From a checkpoint of a small spectrogram enhancement model.
Data: trained on notes from a synthesiser with random patches, 78125 training examples, 14.7 epochs.
Rows from block 6, named by matrix and row number. Each number is 128 + 32 x the weight over its row's rms, rounded and kept within 0 to 255. All counts start at 0. Numbers have three digits each. After the name is the row's rms in percent of the matrix's.
# convs0: first 3x3 conv (model.decb.0.0.convs.0.weight, 192x384x3x3), inputs 260-269, a 3x3 kernel for each
convs0.63 104:211241232127183190146172185157091055115096138103063072120100083108118118093119094116165122125181124116168114089106100114135109095081073175197174172178138082176149167160154145141127106124122144092103166127128124101066096142155087091100096113165171098128173114159160117142
convs0.64 098:141158169070078103081094114063111128142139137112103100052058067138125128180176173192174177157129145158143136191162173129080081177147156110115165085056076090087118126118117121118126079085103131133136151139128120104077139124143103092096132143183070083113130132140165166162
convs0.65 101:110129138166175181139139142177149156162139143195174165105097101141134143115100100129120105138115088190171138136123121083070079131125124133108087108125113161159135086092080128135131155158152132119091097094083112114114140157153115163182127128135122122112122122110120123114
convs0.66 098:120136144113151182145171200128125106144165248175190201113098061124145174167179179142142136132131143148159165120142156114134148141165190119109098150146140137142153112107118107123141165186217152142109142128093124099055078101101116138119113130156159118055196167151162149131
convs0.67 097:127121103175155090133154137145150123078118129066116138154158115111122085122132143102114123092103110087107143177096074173134168181157192143134137162174161120122140123126139083114134059087109118121090098119098129129122130146126217221177171172142137101126122104111112126136
convs0.68 105:174185205143158175128148171123131120145170190166184184117108102121116119126125128120083062165111081181118091106085087128111114126093085177156167184164167161118112122124121133137131123125129119127151128133156126111144121146139164153138149148139129101101114089100122087089
convs0.69 096:107110121136132130130120115118122094140125092154134090148153113153151105166173130083100093117136117126145124083070121090080111098093129080072107087100111136154172145148193150149180131122137178169131178171139192187153151146160149151156138142158125117126123126128122133129
convs0.70 098:150168181205170154166164167145112117092103139119124221130131170143154171150141190116075108160148165144171204109125106145151201141118138137145139153129076072093097140176188121169194112137156159171187142133142117100144145172135251180107071101053151148144118131108078114106
convs0.71 098:096102084096118109131144133131095104159124115149138129110105135144148149142158160111095091119095086112070069116187127129177103107174108106100073116112088107106121113101102123114121111111114157140170164155173154163179145133114132122112134136127100097124094087118105089136
convs0.72 099:076096122109110117106091091125117117149155196166157144133113089133120094139129095113167172100155161099150171076117160092130154106147153122145145111144140091126113155179214141162199151170200129141048142148063145146030096095063149153121150144125121137113128152155126146140
convs0.73 096:103105101114127109118148143133120121068081053166176193058070052062067048046063083149128126133109126111073103162146172147134173128112150116080089129096105137125172093107110121136140139152156120139166104102129064070112139184191116144148104145158089090100098086098130095127
convs0.74 103:118111105118114128114127135104160151091122145094134144148142126157135138153126121092115107107108113113084118081115092080099071090111100084165151092144111073144111079099135099110138125118118143189151133183146152198140165133047169127077189157106133170145128151138126133122
convs0.75 100:139135173159146178139113122140161175129136135111110098114129145147145158123111103178183196158155162167168165174194147147132109163139131127180188100119121100080064062082095121152169161181196122126086123129153121152202169142171125133192122128146053086078075100097113137150
convs0.76 098:171135093177139078174132078132158167131144145146150135147136140166149148161140134139127151132115149124112137148110119147113123160131137120108129131126140159168187136138149113120126086093098055063135049057137042046125167136090178156098163137082082069090083061075066048066
convs0.77 104:138130124179135131141083084105116106108118140101110172152154160088087106071083128143137156103127158103163172135159157138163160134136133078082093190153142203130116086097085133133135125122132050161141062158142108144129135114080185115079157069091135143176123134181095131154
convs0.78 102:126138081146171106162172110083102184094090165100092130115044142109055121110095118150150147115127119133174165104139113091117086141142108158163163127159161180173154121116166133128160155141153193041147168044145159023117131142125158190174172161123157109136152101121130106119
convs0.79 102:123122119130118107144118101163142150159146213147115074151132102125116115156144138140148153118142152137153170119146166103131139120143156125128115133139143142137130133139145144162178151180208131146121128153142115140106091096103113117130086083093109112115127145166109119116
convs0.80 092:157155167153143152115091093124122152125117116131118123137131134151144141127124124104137156109133152106130132182178138175166120175169109145150129127115081123086039203194201180173171164147141062112149078133147076116129168194172167191183149149122078105095085120100079108095
convs0.81 096:137126123115104094094082073118106109108099096111094092115107105119108112129124127116123142123136155108128141148146173151140163146138158126124141110106116119105125168167166140138139126119121142132164154143170151150161146152164149156157133139140127118130137123132134129130
convs0.82 102:152145145128122120093095106141131125135124118137119114139136129141133136145146144097108135107125157111129144120129161114118151115119154134138156129112122120100117156145143146139130151141140127127157143143164136135155148156170147149152110123145114110112119122119111117111
convs0.83 100:153141122111109117077088124087124127107117138127135164175193189163168170155159156154124150126100124146131132149159167120132135134141140134116128111105080111099070124098098124102091157134124128113168113111144103115122152140130121116107088091103137136164127135148100103100
convs0.84 097:143148092124141100114129086066109098134149097134145113133177125116138093083121098134119125110089094073035053156159191154164175110125128141102083151112087140131137137113119130111115118112110184172144181156135165118108147136135149145140119116126111100112145133146138128141
convs0.85 094:134123107119110090088082077120112120131117113125108099122135130132137133133141141116119149121137161116129149136135171132124156135127159132109137119096109136113124178174170158149147140135127141121173150141175149151163166172176150165168117136147117101125129115121129114120
convs0.86 100:143143133129135137077108124125141159128134151132126136156153155151146145155153149071078118072088136079103133108113157097088132111103138130124160130112127131108128129123126131128131146145154128111163132121155130119154145151156127131142096110140109102106118103105113106102
convs0.87 101:173189213190196234180176163147149146153149109156173169108118135112126105078086051116120135105111133102095132141148135117128139105121123117119081150165160118141137161144142180168163169165150182170116159159104143161110140125124108136177127118121148160147147147135103095065
convs0.88 100:189158148148114134189150186069116091074107084127126145068097105058070080085092087117129150106142129126174135147157121174157126150120106109115071088059029074081053151173135100120125159155178171214232151162166128099089140155121154114120170161174101163133085146086005089017
convs0.89 099:108122100067071078086095123128072084085095102117142162152149182130133168144139167147123186135150179150179152125171148166207172123137090102110105143113108122081112141171126090111090014019050113173187129151153143151126123155122121094058076055040119144146115141130075083070
convs0.90 103:121140132169148108115124080142210143138177121109123099151188143156177127108153128061123056068131068058093062147109119118118114096117101135084048107072062141098066134103130154125145131105118170082116133102105126096079201097105159113136171098100115117087138114115118089085
convs0.91 102:120127119123113096119113108040014024122124104125116080083079085136118101132130115090078084107098088141150124135129099132153141155166127162165165179167126188171129137135125129128110106098093107122146137152163147159162163194179167179129124137111156128086154116059175158109
convs0.92 104:077119129156170187128167180100097091151148144161147166127110104130119106121107083188154144187140119206172138214215204162154169200197187147127123130132155092095103102110105103118127114118124128119108098093071090061041128111119122136152118124152079090097126131138116120126
convs0.93 100:143143151139145145103114109123145132125140111116104062130147162149154145135131121099141147094143135095142128151149148131131135135144136130142132136137124134141104144117110177148140184160147108112130118121137121119123142127125164162166145150154150158129143155119113123078